config.toml
arch = "dit"
model = "class-conditioned spectrogram diffusion model"
dataset = "chords played on synthesised instruments"
train_examples = 52083
n_mels = 64
hop_length = 160
input = "log_mel"
spec_augment = false
win_length = 400
conditioning = "class"
objective = "edm"
cond_dim = 256
targets = ["quality"]
num_classes = 12
cond_dropout = 0.2
norm = "layernorm"
activation = "gelu"
mlp_ratio = 3
head_dim = 32
fused_qkv = false
qk_norm = false
inner_norm = false
kv_group_size = 2
patch_size = [32, 4]
layers = 6
width = 192
positions = "sincos"
optimizer = "soap"
beta2 = 0.99
lr = 0.0039
beta1 = 0.9
shampoo_beta = 0.99
eps = 1e-08
precondition_frequency = 20
max_precond_dim = 1536
one_sided = false
adamw_lr_other_params = 0.0024
steps = 22200
batch_size = 128
epochs = 54.6
lr_schedule = "cosine"
final_lr_fraction = 0.05
warmup_steps = 440
weight_decay = 0.07
adamw_weight_decay_other_params = 0.05
Rows from block 2 of a small class-conditioned spectrogram diffusion model, named by matrix and row number. Rows with one number belong to one neuron. Each number is 500 + 40 x the weight over its row's rms, rounded and kept within 0 to 999. All counts start at 0. Numbers have three digits each.
After each neuron's rows are labels from the 100 clips, of 14976 (inputs lightly noised), where the neuron reaches its highest value: "responds to" is what is common among them. Only what is clearly more common there than usual is listed. The data: chords played on synthesised instruments. In brackets: how many of the 100.
# fc1: MLP up (model.blocks.2.mlp.fc1.weight, 576x192), inputs 0-191
# fc2: MLP down (model.blocks.2.mlp.fc2.weight, 192x576, transposed), outputs 0-191

fc1.338:473541483455516489491442478510512500575497533458466443571533506454500500548542496486509470445522472520534532503462451505535491455479516528508481543459460517528481484528505504447499535502474515459572413485563574482508482430504446500481459500513519506465465486477508510499465441522400552514492493514524493540511497633470505517425488453425521515511492489478499505472555489505438385543422492466500509520501494524463499460521502544550514502466514469455625405568596369567475559485486463445511451447491555442468430506550503448484481466482467439552526493487515504513532473490476498507
fc2.338:490578489438502523492473516517509528555470471519461524456556494568536489502483513483497477563536507525534495459474496497533487461513505546481477533493503482442466535482506523493522503489542513440553413525506476502536486539518478482500476498477496547566506485506508492497481447451520387510442469567449486465486497368488438562478464538496538453488550532486500544518490522516415556488516508530470492465476497544560437471471478468440473499500472516474590650587430401512537561505532610486478471523514559531480588487467502488502476508492497489649539494506493531470532484519461501494
responds to: quiet level (67); muffled (low-pass) (30)

fc1.280:506481485444507541523454457499448529493547539539542474504521516517514521499522545467451431597521535509501523598492447525448480528519490514418553454574471446529465506475441544452563500488532522517478543465496514499547518568520525534443490441464583522436507498488510495407491547531537461521507510498545507493532486495515512476480468468519514501570491607536517422468494529586509476529562470436526516461449445491542484446478493407422503491503501531493421495502473471486488486503424465550520550514460516432577564546553472509449473460540514459468512528509423399506451516480517433505
fc2.280:491502537437486474546468553515438475479545462454474495478528511491512516565474539528531524548526492521482473432497462473460483531524482538555554499532548540509552465543569465437444440498420534538479552470504496469510529526533521463480514558478416418529487480501473519446514508487485531475463522495461485557442535470486445486487439556485474533452519610539504510520504463425611513503521525581469470542459512493439544472523548579588486502489524473509441513489515512463494471505514505467467579481548550571588451451510510470454484449532541559509503469542565397497447478447527539554
responds to: add9 (34); pink noise (26)

fc1.549:488521413574430495483468530504491575493496477514481518516498655504508480517531511514487505455573495541502536502487501476478524506553455522547452509474499532514518472507547488472563516503479509449538491515549478476513489577458558523502497525473504471507498478510484484475499616491534435504536423585451515452519551569573470536509550550504460559531572514520512452456509503501450487499400492480489469483522463524519540459514516506442500516463470442475540552622511514417545447462420405503471562472499490542487476487529471500488523500501474578515653505504497496481505505516478487484
fc2.549:544613494482464590526536486504490583515521485492465463493495537482473501522517511466488533522503529491498463482523475493487502588508480434491509530517508503461514516515565475506506499505497523461529553510494522484493443516501494524481503493487500450502494532527464505505508492508488514493508625607515453525538576534431548431498520507464521551482463543510526472466518486484460520497478496482496465508508483502466590488505492481468511546489362437463539448481555688450563587546390681497508448495504482493502525501524501526483506487484473481449525523492493488511471528502516501498
responds to: rumble (36)

fc1.323:505491483584492458510522533441430519531470492437547518387448445463491502503487487452487454507538480524504490513499516517483495493423554487459492481522494579523464492431505476483491532553493448492496521505531465590525496501444522551532477497550484444414568481536481521478555443545434526499543519501473489494534503516518515552486573519579510452600511415479466476509395489504567474453507499513562565586561480537522456533511496517447565492511492479492468477494520467503518526525505505431534518452443465538494570556428444511527476484501485535517520440582431519419478455466432503548
fc2.323:626453486537534510512486474424423540559445491572486537569428528536471496469561495551530590506535469547501531489481530478494506500434570525555490493525530453415538474610503537498500472429522441507487501527523492418517517529443483450549511511528536592563459528508533526501538511455550492503479519501520529503492521493491471501506548481434510534392509425486459475526585532470491500440509501506425441429570527554503525540485490493547413495499503502512502497504458482532520491463517511575475519549548499460487485461530525516526501477475471456514448517562541514440482538461458451546
responds to: muffled (low-pass) (38)

fc1.153:510495471549527534511511589533531475504478535497541437522516471449507527444469565562493531521500467526410436473516423500478443519467556442433515481560605416473492472501496423497413501528472546512479522577549512453519438489423470462482491487546497506604499546465525502542445511394531509456521526505491497482506496458528481421497486493486518566438504450565583501473488517505528493493510475549569535513575515510561521505436422551452487490494510466500498508494490467476518512538458464484452488565509538421513472540527536519488491520460549483488463468530496594491492487525431470435
fc2.153:531499471549523476512507427501471496485521464517465473494514506557500510466520597440505479479466488540378515551515441525449465525496581484567491538577451583525486579496514563548581520456510557516490492579573495527551459490442457512496500489572506418367509449502475500528463496582457500552480485491465508511502461511486529498492484485487486476517480477552570486515483508497475528496460507465426450483606504515468513526582587431547516489508508469513500538516481450503510504490523488489526490460483521563498509440506457498500521519456562492502503537487521617448514542512447576465
responds to: organ-like (27)

fc1.65:497521509521525458501531523594492540597509540505558448490508562567498570635564497516471527478618498480487519523581562502534552459435469452468520509523545513488496497552478433456471487504493526508477491504444510501406530480467502422477492460473529465501546501567454550529527480499594522430472500517498491508471517466529517450526502496488459537471433492511540459487487557517470525521524515503503502581515518446446533462518440502383492503501499527521463520491510506491507509448474530435454467521478528464539570399499478518499389565513479560488499510502530498517499426450454492471
fc2.65:584497485513535541492505458560462511593538447492439475489511446409491555562415506489529527514608488479475433465579592503552543538477469527563535503541502473541530525473499524468474499480474505505479485494477516491455530506473482588500480511459476461480460463602510548502511491493395523556476458539461499525535495529538543494482501528462477543532489488461562474562527461485456483532501504470546539415502467433529459426474530473612526497529481502527457475491481456488446545544484439533517500501467562500542482595478515556471410557507501448496490479512488518503474589488473528491
responds to: rumble (39); muffled (low-pass) (29)

fc1.300:516486465414525500569525596450515537567493413543537505537496527499533504525482423494474507484547506496504429411548567478512466505547574512478485533436498480449457504378520585481489533574489505468541504556480482522568522465529500540554530441486520433552471567488515501601541525526517523566495520506495485505515488489520497424531534471519532455503500421484462465506443506442455464588521477444449498557436487502508438503471466444457475484507493494521490476494508474474506491499502477532525496497477440475491464410452572517507431521499586443502540548495439515538483519449509545494
fc2.300:463509490424499505537517357424507467530484582459455523442507477500528488578515440485519512521545508544527571575541544532517492474523581475519489550424502514544533518611508398504506450435523460491531485528461497465601547465533485409570507561516487526462523414517511484595566516478472460466490487513490485509471518505498520452502559488517520530527473442506499541484533492543510526580489522549544494442422535485488487482496552541530520496499479465527499517508503502465488523513464454447449524506504447513503553586534440500525452530522560568486545468548515538526510452495497495498
responds to: rumble (39)

fc1.508:534480467478512533529472554457545455448399560553484485429578530508502569525448510406476514508458548508531456581507594549515500515451521450541509520523455512441534509459540497539570496554483507484530506468454512566455475506548545478551511484408530424487566472541479477400433508519487526448488516487504501510516478507514521440508469487466544557444471465453537494465463503456498473420531538477503545511469595437525487463423469470591558493495531494504506478480484460477487498531526501488471490515520527479530456534543567513446575436505565458496528551464481495446492454434535494507
fc2.508:486497500497484488497492419450545523431396428434549487554590457494506565517552518604503499473470532550524546436522576463515503506484514525439502497492519506560472524544486511551432494444476488507510518480448481423474459483538567503494528514425504550513433525547500496422414519460529491574486493465501505489499496512497512497505433491574509497572434462429543483491515461539470498404504546517524479495492413449444542466565532523409426488510516481496481537497494486502546487473476488506507549466474509513513515449478410497495554438515550523496486441474500511469516531404536501549
responds to: organ-like (30)

fc1.244:456488525451476478500537471504505505577526523526556465537549560456522548514501518512503483516513530577533523557535490508546513542514541623538460538503529514439459508482446488505501505461483483521483583436513482537463477555490456486448522434532471524467518533492459529460471399524433478441484521438466474465425448467518478483455551503536584523512526494517492578505530528518492524506568502527517530505501521520510517525484514467541495526532478392500511547376511499560558437551429446501437402491525489471459501470440490636441452508496477483494470474508467459531528434501468492515
fc2.244:529467463491519507544428504491493575546493507477482517517494363503609490471521500481529526518520503521503457507505467500529502556538519585467492554497502513435467407508474528532492475524401493511498515534502504485476494537488502476485470485517511541507503485490478505459498578505544563530522536408560522472496552568497539441445519491408580469508481486484474535494503475491516490498534528506490493501493503480538443450512509520527497491502521484512546411356480521449405542486557581482482425484513432517480552493468507655454467494512462525428465496541503492571555510524519489488
responds to: muffled (low-pass) (40)

fc1.464:486473544535524530454458485559506494436578460536507465473482479524498464422515447436516527526527531513551444477599534523515516485514531467446466494503434503492551498566493531462490506512500575497423484468560529498549493446462504444498471465524478430476603549602500485583543433439432525422524527520484511517506461495468510487503440499508511528560463515473537426534560513468483525538454483518445465546489516485558458468520504432425534498545491515487514479466460496505534510566460480580552508430487522503511455540520398504552555431471464493485483457493556510511499572508456565460
fc2.464:495522497518490496519472511569513511447558530499490490485491498465476474385523463557498541525492556547541514543601552454510549465539522502585526468492568514495395492463520450459469484466469579501436503469528515489548491457467525558516475512544576519539403478598458463609553476550581504612494510521496505485521520498510486488524440514510520533418498544472527482490417485487510498539471453490552506460489495484436510476495471565521471477526498479499505542466499499485498489509470535472469530597519529486498545469503607470586567458459473496495515559504450495535503458512490446459
responds to: organ-like (31)

fc1.259:506458513546553528522502462512469498549461506467481506541380538531498524487451465444550566547470525525520462446522474507513485496433517477463516552488432498547465484443495547550575387523545467495495513471561491514561482495505514537521497493481473500513512582398504515527529468486513517541498518484527495521514425533517515471531444492501560523456520448487474477475554503479509496457492541540547504443495497473468489544419538535545467497490532536506517502508440552470482482483460464478501516446546479567496556574535474536592490376541457541496478540503554464606500557534561545376
fc2.259:476512530493546466525550514527477438520440510549498460469367481505498540527542457556454431524506521499489545535505453495501499502430516485525468536486581512502523514537496409548451628479475511495495520444554509482518455493538524463522509483461562471468480427419462519520511508531466473475475505460453504462497532495474497495544446498453466529552479458503488492503458520525501501464517576480452484569493508454525487526580489495427529491466513521557510522484540576472479489533482559537498514546445489472506478472452523474589524352524473465474463525491473462622462462499553481399
responds to: thin (high-pass) (48); harpsichord-like (29)

fc1.28:531563494608466527567552567493511472539479540512482563543538482460465518528509497455507514421489497521518532492514506456508536475507491521485415457467543465438487501483528446466521505512503423539543514482528509487541486558477499483487451491502460524527486537533451467502502478476463529497475523519306541542615534571559444513627527430460490477481485483478492556473537462487505553458532526510535514488516477446536605446533453493487475496491493540465500523450454475497477523518548544522414531461486439505443439516508512537457491504508559442508498511519485455544575512526487476489
fc2.28:563505354486521422537530492490511504497469485494532448506488516511379516534493514487466486500479492485473526478499489496530522499503515483500421506518490493473525586489507521492494516501487463558511561535499468493499498541494495520494493489511511489493503494492548498491486485498496402467571570490759485434338476497447557458532491550502531497504487474515504479501496487516454355506531505497489505487500507503515428505486504487508487499508434486542501499465510535392598496537500492496473504494519500533487504488506509527472510501495494511562490531479483495496568492509484496491
responds to: rumble (51); text has "noise" (35); clipping (26); text has "clipped" (26)

fc1.445:485413554520556536548487514505521494496530494522572524496461477542538525502494522525480522491532494505550517476493505493507465443511468532512454449465502489429507509478453460500484546514523488518536496502519574526528497483531521538491525543465514496549485483515499485502514415486489493502489513532605560515596630608555425493525477467506361448532455539500526508513452514521556545519436535476483509486485526503474565502498470519547503500502477545449460482453584562716529504540546493528493512512479460488500450523458504429506498518474529466598507496495478495499507516504484531515
fc2.445:581455502526617489504518483488492568494519497504502524475506561509506491481473522494491500493509480491507498503503507510521511467524498477491531473522506509517477468497517487475484510515589495552503466535515482497498558536502528475468497552523515515483505490501470503486511495512531519506515405512486434526467567484464725497421511518512550462497492516514530521499500472492548471492519494516494494466484513540494479504488500487491493488463416560499485630451682396532672463542482549487487470485511548483503602458526495449487496506507478515540486455496520508462544492508498505497
responds to: playing: arpeggio down (51); thin (high-pass) (36); minor 7th (29)

fc1.66:551431466566504505477532533497492476541528513508414486467491602545531532547484548515502569497534491454497454500553475511515443499470442508449406437461479481484474484486378515549503526505490510479471595467488417511580503466478554468513527529493558533523481504502531504508524524521474513465530475445571496558463508572449436546501490476524659501484457479460548429507531520499507561470501510459474509493495470513511452487503503518458450470523533512444514475541496487499499469609561496478546437515472442462458521529617494543501481483535530567550557473523516502482521555506514492519
fc2.66:576408453520501440475500503492495529506509501481555472541489402473586507451501520510469520566488512454483534547528501516469487505496462509544408513495514530537516450491619470497525511486518512514465607484452503512518496460507517498495518462491508495499515507488465504496526421462452485542419491505434457461532526445651541594494514550453579512507505500480516590479495554492451457478461526507524522518457527521548551490522530468500529536484464546476506463601507473586535388510435548495480481497534497533456465480467551523492448484501503520556606548523511495514543478488492506523
responds to: thin (high-pass) (51); harpsichord-like (25)

fc1.29:499506497424511466554561544593496464504534461505505417546568504456518525477486521524477528451530494487527462515466460552525490483516523489475488515402459467473494485451530422488527495499514557490444491449524505504489588518510520563441505533426530484465625527496493593524482449480461514416502478490481494506519555449575515557505572501527530507465518455462468437521557475541513476456480531495554535480506514448557479454422495552401484482512518499515562485521503489491503487543475495436564398483516424532516524481527447484566501555509550509511475546458411524490538485541539434535
fc2.29:552471457410515520537480462581484506474499520520498522473572523555509489435539539484530521491505501485540493483438456489534484444539485552560474509417548507463505511520488553491489539512476532519472501449488524518473601525496510419471552491411474490545361470477466560526482474548504496573507502502508491517456446554483484522509594511498519527525522459466439508548426530462477504450443567514444483538504483494469512448584488452573550523504530496525589494521459496473509469480491507562421429507495437507484553542453573493560506556495537518523488450457562539491498565519560553521
responds to: playing: arpeggio down (59)

fc1.110:478493545532521517442466529535521515503480525506569458574576504487481501568461420540522481488622563463541438469456494519492438521508505539604477554489502501559499524484524442462494499497482541516507499495539470480505524494487517438405523440484480486486515488498479459492496493499581544485495491530534456503498447472540501521487506466541478507427480461481412513555494481529524474482496526501511516518530461594484511498471462545323410495462473497544486502502498495475497493509495537436478487504453542459514582471542519510482575484589439376512562523525476502534523497547483564465
fc2.110:578503541506504514529429484529489496467484481502434479449511519479458496496549458503467568530579558466556555510429500498467448451502555476429548566508490527495440584517505545468489483495475522518503506473555530510462513505497505540459509474488503528519485479531542465512495462485423453496504519536456504476492488548475528504493485515459505459564509462499430442411477521486536470465537543523484455508528499592541471479498590465579567524488511513489449498497429515524526465478518478561529453549519570538532409555484496493434583477572459642573569463547527482513501504544483412466
responds to: rumble (37)

fc1.408:479518547446469583481571498487504467519510489540451488555493515461538465568531487517509487532502502457502489525493602514463470417482509428476537495484518554454478478466473447521475497533482460490508531529523493504488503454552508533533361523508491521488474519510474466495501468507460424481539549434525502416532408445532529385510446487507564510535518504482487489539508506511512535591417446521525467537494537568522588494496483537493484434469594651518468545472483495520503518417522408533489500488514479488487536500544528492444500509497501436438484503439526522513558514486478501510
fc2.408:599513572512490481478463503503491509482487504510499481485510461506516518498448495494499535440499470492486508517513488507472487479508467449499508444477502525490505326510454493494491486517434511530505528505497510501474500626523503565498485508491490473515492517497498501477498521485488535521448511387400536533548680578501466393484470531493597512503496468494489520522515546502528480491518476491507493488508498535490388490504481501478493427444564660467515494489512530362443456568465555507487486487469536480515510497482505461498510487519483494537450486486508504506493510534515509488
responds to: minor-major 7th (33); harpsichord-like (28)

fc1.124:514488549481516499520523579526494445552486502484579465556492491501538511537500524470511522478471438471526435526544488617474462531467487498447513485580602524467510506528458405435473490418564482480521527522546528544595503487511492451482459462490553525430469490514471537525447526554455455514502508521494467520521513520469503479504477482532445464478545452445563499428500507504472506489506524632522484396472491612416494457510520439458501516497466502524544487469515518496514497454490505570539493493470507528437504524545526511498455503466524421520538499543513571472481493462534572598
fc2.124:541497515475534517540537445518522435523467489529424470423514510475527472517519532511480501530495437489519583487574514406500471466478504445543518511562392548534530470514508592425530526581457471494513517536542497475560518512508490515473461538516485475576559465501511561525433515455539474488511486495479479491455495491490489495511472527466492524493490476472583546616492518518509501477529411366481494604487517562603503445516491539517506513482477494481509522483481559528502465470506462428460473523531533460476429493467513530464461512438514587521511493512530578468499515484548439560
responds to: quiet level (61)

fc1.331:503535505536355591474539486452514467538522471548461526506527480536455492598519536521523548520548492508476484495471562532477521551492476458478592483489510522508501434537481480494531511504499493579441468509520494501525514275505533504479475482533539447523515519501556507526511486553502535484557423495599495472477456570503464540541511534482569510527483505487520463516497483540508434532513489473496547459500512534488561513505522503433480469465553498437595463496554488494574505533526500484506478501532447482527484517426530602533491497497498489481516502521485538464573515485524474528
fc2.331:563517519517433550481501525483486410562514542463489564502522472447449474460531490490481530477445497523494488532498531504440468522476477405519598480551480468503478459497487493517527491501488474527478425516480453482476467482520544510535461515492507495521513495521493476533528475489505548521487354446454512564571496496446519458500496492419523489463505488487508499496481529496363564536511563517485507560490520513515449515512493503453478619337419540480514476441496530529432501455453590511519522521494499511502448503564498607548489477491507507470445433529522488475525521493518476510
responds to: thin (high-pass) (33)

fc1.112:510508511531499530510482469515479529555575499534477493535471523508506445489438487500545495450561504555526517558491516478471402573474461448484557551514455480462502472474473488551580434562449486528433468499533463529474535472469452397584501512527605459505496427450484493517502441492575516534439487492503488521496517526484495471442548495496525519535500499539582430536494529423459517452484485502534513499451468484441468475509452578560518499490529520491562508498488509498484493527544487528437515507558586555410550396496486509549441532464497439530511490542534534459534528505476389507
fc2.112:483527510522501511481521526527474451566535511477535499469468464531486466521607438502484521438528534536550422431491518547486412583505441495487498521500543491572502478532496496598453547459509518522425472485532538470506515535475472604599501490527392499484485589470489474524505488508425506478529537514501492487468519525495476498486545502517483521456531508463549606474535507586465452438511525505467476508420528512566468457495582431440463474497506510481558503472509480558546475508511504476594481503447567458418502574495540514551486510482497532574495490540472531489526488506501565515
responds to: quiet level (71); vibraphone-like (34)

fc1.211:527442451561528506480514466423538443539504425435582543539517521532488522486486546387488566466483433549449467599494506537465506466461501543510508492412495518562510495508465548487444497533538519524407496548498508496547521525491501488510498535535520508529508582484519498490528482574517535487494515501485489497498499547502538469514476510472508554538452497478502586439451515476524504561491528460460472434517536534537494515432500520540460496508486542495494525529471508479473499535468468566376481440507512524442562510456462503538476518512502491512488475441345457515471519565446565600
fc2.211:481497479511524519510521551419535490485503607539432510472483528491515496476530554590530457498492405565418553414459470458428510536463508534474437485387525467523464478485517462471557538469488498476404516543499486501537550528466498513516502445531468513475504408471525519481508493437529487486519521470508495505503489480481476502467453484540506454486475470455472495494544449516486526558476574568563521547515432544462495511581489475503554480507501496523532467551508503469510515512500528478594466530456508487434408493487550483525475501522508482484468516434620465495483513589463428592
responds to: clipping (70); text has "clipped" (70); pink noise (30); white noise (28)

fc1.490:519468480520494504515507472521492522554486502538552424516548455487481528513548546502546527518533519491548467509448508521532509487457490511535518467447480459551489501486434489479489513492469511479443397474517556473458471545523475460537510549525509432517530536519458491530511492559444489497532520478407424383429593443517416485554474417477535469527525534557507511524483493517506496493486437543479522501476514489520546577465482496555492435562430412515552481440494530465442573568409479489458435498521412477493564490441524471528489476500515543603580515545462474517481464494468493509
fc2.490:532383430507546419505490506513519528523494494502499506498515468477507505455524521506484460482489502526507472492464507475516516463492527538464527464487498496467478460482498490463510494504404517492488382554515438517515515553526507503542472551511515484465517466518488515498514563456524540492490546426629461653544518605542546494441533514494449522500534503474522480496520422464510554487457514454483476488515480527490509503518493452456494537484452485588507552475511542430520583542537543508502435495443455509487424489593466428510495490467539510653513492459422499513530507514509516478
responds to: muffled (low-pass) (36); clipping (29); text has "clipped" (29); harpsichord-like (27)

fc1.380:369564452524469509486505511469498511483493546454468427541532540498488545473489500515500508519439532513483524481487504472489526538511535457480442520481509556547555402518420507458495413472497488478517581514505498463516473489514533501499450617506460503531471467494482471487491523440467533447471543538548508553542454553400537467531468530559457476488507474483474456462514509503502523496585483537499523497485514535435501497443538497511460451556551522439492477490535413542559481484565570488497497528500425445516471502508499570493492504515562471418439499381438549515600451503486508525
fc2.380:519545509535469565442567468475547443492462448499498526491486542534518490461485489490490508455482521502454489524530465516500548544521461447481526462488480496533526516517611516449493560522492475447518638505485417519502518445489520515486461458509555485474526502513525485503493464515513493523494441591563494494442489462602434467523466533572469439455457527521504461562512521499502418529660498477509463554443493541551502551502488510526502608558491395500462497535461472523379495441519515522509557518525507505480520508545496541521527512512511514461433468480506532486550517510492499547
responds to: organ-like (46)

fc1.114:414484555593475454449512566509519556524500512545476516485528500431529502525531488512494558430488466479473492499484474513509473556483507501482634506527538542459493494521473465477508515471489486486478564473464496506558528514486513538475515519490456448500491469577420522523528535478505540488516549554481489422462437613541446519512496482479494522536447475514532395484552523517501462510557515572533489581485503531513602529525509543376530517474397551504453510540442523506474520543493600533505455511467527489458526501474487427460468542529437432518564478506535502515478531489496477541
fc2.114:562405541529494458468532486501460529585530506472535537507498479528562527466495481483489523448461471457483473473491486447526493526502480465519528507532518517521510566467547552497467510527506479512465567484478518500526489598483531493454544468485535478511505523558653512488546449524466503478458590562527488504469493347534556430504490565456564495516511459505498563563494474461492548502435536455492517450473504526510461516497527481541499456516451465502477503557530579443544410450610425505542420530497533501495479499486520475454492530515423593507539523499482511495497478490488502534
responds to: rumble (31); muffled (low-pass) (29)

fc1.269:516501533520498507493457551383476489420434448447488534556527544524470445466476506497446480530585550454465550506505508421443491538470521492542439451552572461505511476537511550503427450548437482490433497456580458464553518523547566500425542464532571480478583473519519469606480460503468516452486500505512509508511487472527483489506550497465527502430513426514629440497493491573526450567528508472468542457481477407483442534573528491497548495484505536499483469482523514488532495524494527482512418482524501542455528512560449474487476481475494493503463449522516483534543464517488462527
fc2.269:487529487544494507471469452385467512443425535543541576457535426476457481494548510479579533499580555447450439487509486529448509533495504493451464473576389530515470452500507447510550520447537496536414496443569536547536519532529544490411475465537475459519437529512437466562488511546531515538506507494516455542481501578540495496505562468510489498515482423546566491505505538426507554573481524547493462518487531413522512525442500514466409484483522475482526485517508470527500470508547512533522485544516479471432493487414570516455478496515488553499496558572516445522527528511512513517
responds to: muffled (low-pass) (35)

fc1.267:508487554412494510494517486502580448524493529516580492463483459497501476537515536503467527561467558450502499546451590454553467479540521513528478475525523455504470512540494545566539425517561462509558552447594536568508469540474525456510459533488491466519463558555515386434464500415525542435509495457526498526498559480486496479470503476492507488514567508602394465502524489492529469469493529440489471474567467565490538502535518485581464492454461540514510540486494529505530476481469515611534498462558446498465449418540495503509486540485449489524488506450518590481462503479480439468
fc2.267:444503541442514498479503488497577470505518492480393517552493459513503513540469547490491479549476568414480505460438591518555501443526484494467521413521495544440526471438522473570471563467449438502535537407586502413482449481488555538501486482495513540474544458516469401413480489553510439562500478455482490515531448541528489457495535506532521566487483553596452477503497490534556538445488503557516497532574574545514470506469517507456501509454440494482509507486509528513468493499495480415486472542483448529454529550494544517526509562516485493550487496447476580484443540496478561495
responds to: muffled (low-pass) (35); organ-like (27)

fc1.80:485433497498491507522506542507528567634423524483474527506553549621514408506534465451466485500495532482472481470463546378538467425440466507455486525497493524514439507589485519496495509479527502529577543539458476454479399484477451461514537504589472513381497451461499457534498500463534528504531496509494524541490515458474526473494508500516470558457514585506482443483565480508522507502491545513529535523461538426538470595492517519465478487490534507504517553495476502476508542505461508514480534500511486496497521539454522488565582508525467432505474557458469506397516522510544514579
fc2.80:521517514500511521532508513476515483610431501488517517513526498371509440537460489559492448452518532463440485529459547582580468461414423518541524525475503492504566579391479460503491488519442519518570500485466507541447391487491446627508533498587511451582498553444490465555505527523449464481465481505481524484555478569549488446488544479478443510529527537539509460516447506510444513523495507494497465493457479415465507575493509512485530560490547521503474476481482495558474500465495480468564537498520514517509501472547495476539544483530462532541499462509520496443514488493518511592
responds to: organ-like (30)

fc1.342:449481512523581444520501485497520493514506507510494533515506429438517492517508478556445481522528495498433470536503509506535468440501489503495529495498474522483480498493538482539461490509525547484444469487518498515506514643506446500504521472512494513547522489449516489498515480513499510476431607581459522501536553473486490493478463445511446513514553475528532455520508543479472426506492504498506507503501518493503534527499510499454539498474457462507523598527407550437553762409537387495487536537475493461476475453474506446492500495501465490440578501512518537502487519499532522487
fc2.342:497506410472524544492530499519451594527484490470501504499471552534526524565498505492529486443506478477466492457488511491555437427501504522480525442516494509498534454481474553504506490501456531476511380518520502472523489509466465459486492529485488497499528482454507485482502516476514529523539606524463453429453498537561524545524518573553538571461420477497488502491499482515527521493519445517504492541478464479502486505496533498529477503460438534491439458421569519573464716472463637516504494482512500551478466521479497469455514474504483474349549470503498492490521507517503461487
responds to: rumble (28)

fc1.210:521608461553573510569507523486551511573527507483521510453480515557405480502541534517511533495552483515504507486481490510549485580483490560464468400463509517499443511486480496510508538463501528428500453473517498510589516441453518531453518485536541484506501458569488514495539460511532560463542426425539507528447509396568475438516510486564434542494520518530540486441517516489413482516489493545489530418478520510491551486483502491510479538521445384498439516503535548438459645440475568456466475509465491466487506507508507582523522498561536529498474536486487475488483505479526507478
fc2.210:610519460506508398553492536476567485548527516519474472511496459475402472521513489487481472492563479492487461480511502504526491525482435463499468439486510432465532464513534512515487406523513529406510410501550457475536513573488512463496490439492549502479516546500509513471551573486449514536424498418503473438525456560512529457526488505489450457518453473520526577515458470513530501552464522436518500504473485531521548501510476488459505383541408449581559454536491530480539629524476409512510515476528509550497474477478478570498498483522502525486472458467464487453416481521532507473
responds to: playing: arpeggio up (51)

fc1.566:492470524479510520501464507493455514497483555466486472461548458501477499489527521450399423540524539556502534529589462494541463485496468521459524540478464422457486467490443500484524571435512461493445529515485522489577472494402512427452547546438496465477545518489524494425561513580628495602512538447528491499507481470481490500527531474491444454525520491508628516503538433541496447497548533481559426499504455490515493459464503535519408501516553483489491510499493500518493515513506531536443487460564484379486518512499504483501527440505494507532481440483491550498487546586556548464
fc2.566:532467473478562441511562527485487449472485474512507501537533500491448495557521503521590506464518533526524491501588496525531482537496471563549602541489510545479494515473649493517497476540551482487503526515482496513535495480448514523461494468472509502522477487488482504437535518473467565421493579328456442518476548490540507537496489507537455469447517474488567524480457507471482603495578526505444521514541531505433457462530502478513572460530623411467494505519489461457514552471525425471518534488459494589520423475515503494503512477525522512511508540496522543481513467547527507481
responds to: muffled (low-pass) (47); white noise (27)

fc1.227:523509436530497495445469508530581491609540459455494546507536526555504505520453521519507486540501537465457546480441470575497470542447469483504505475572542540510495514443462514522554426521517620505488503555551524442492548551516480559571476494461495506514475471553483448524442505525525490377487517510488497473553479465469494553466430452493502466557513456469445437474496538427498501516574458515468436491466486507504441574493427525507547497517502496506559480502488449483504505545457514460523543533435454532503441481478518502582609477465531482500498460530548422478455557428493496479
fc2.227:500474482492508525533481454531548494593544536564515500473531470477513511540541550477495482507453514444472464528459472409505472478444429491470526469562433464499504518573531513475443562488477616537498490544568471565457556515539499452556491437464529500466497487579500458525475501465504496646506520485498500519441473539554500562490400532497479509435517447480457541510475423567491455520523449508557521486477524509529480586505574511511436490493485483496511514496492497514534501463517494527460529470548492454514523529565475524545590488464505513540505552524455402493481419425489507518
responds to: clipping (74); text has "clipped" (74); pink noise (32); white noise (31)

fc1.247:497491500564508498561523544440461509487499464513595459452556525492500517429476521523368594583500435442431448501464495467569466521463528526553508477524414580434489470473529427490540516529503477482481504481453518511497559470589488466448509492556488507424460534524528477484550409454489491541511492525494497490491526493534522485493505486483518424444411504518514538524538509552519516506501477481495474426497456523588452526609489540476557490501520481512493481501481479491515502490491498487479520545527522565511509469530472521561431597523509460489503440512453482457472488492490501384
fc2.247:519485500566494489579487454456448502482515509458406459559565522468512527462527516465634477522444418441394540491424505527570496534464531504426476496565611437516516475503489573472432451467482483501466520487482494460509557536563470486470481543524495508540544444505463471487530464555499500466502493497493495492508510513501506493504516505485542513544496515503541542471470480502516490521551535523496551534476564501388525507398497460526391519495513537511513514520476495498515515485446511505529531473459514456500498473450542501569459583540506545491544543435579514449495499491507497392
responds to: quiet level (59); vibraphone-like (26); instrument: marimba-like (25)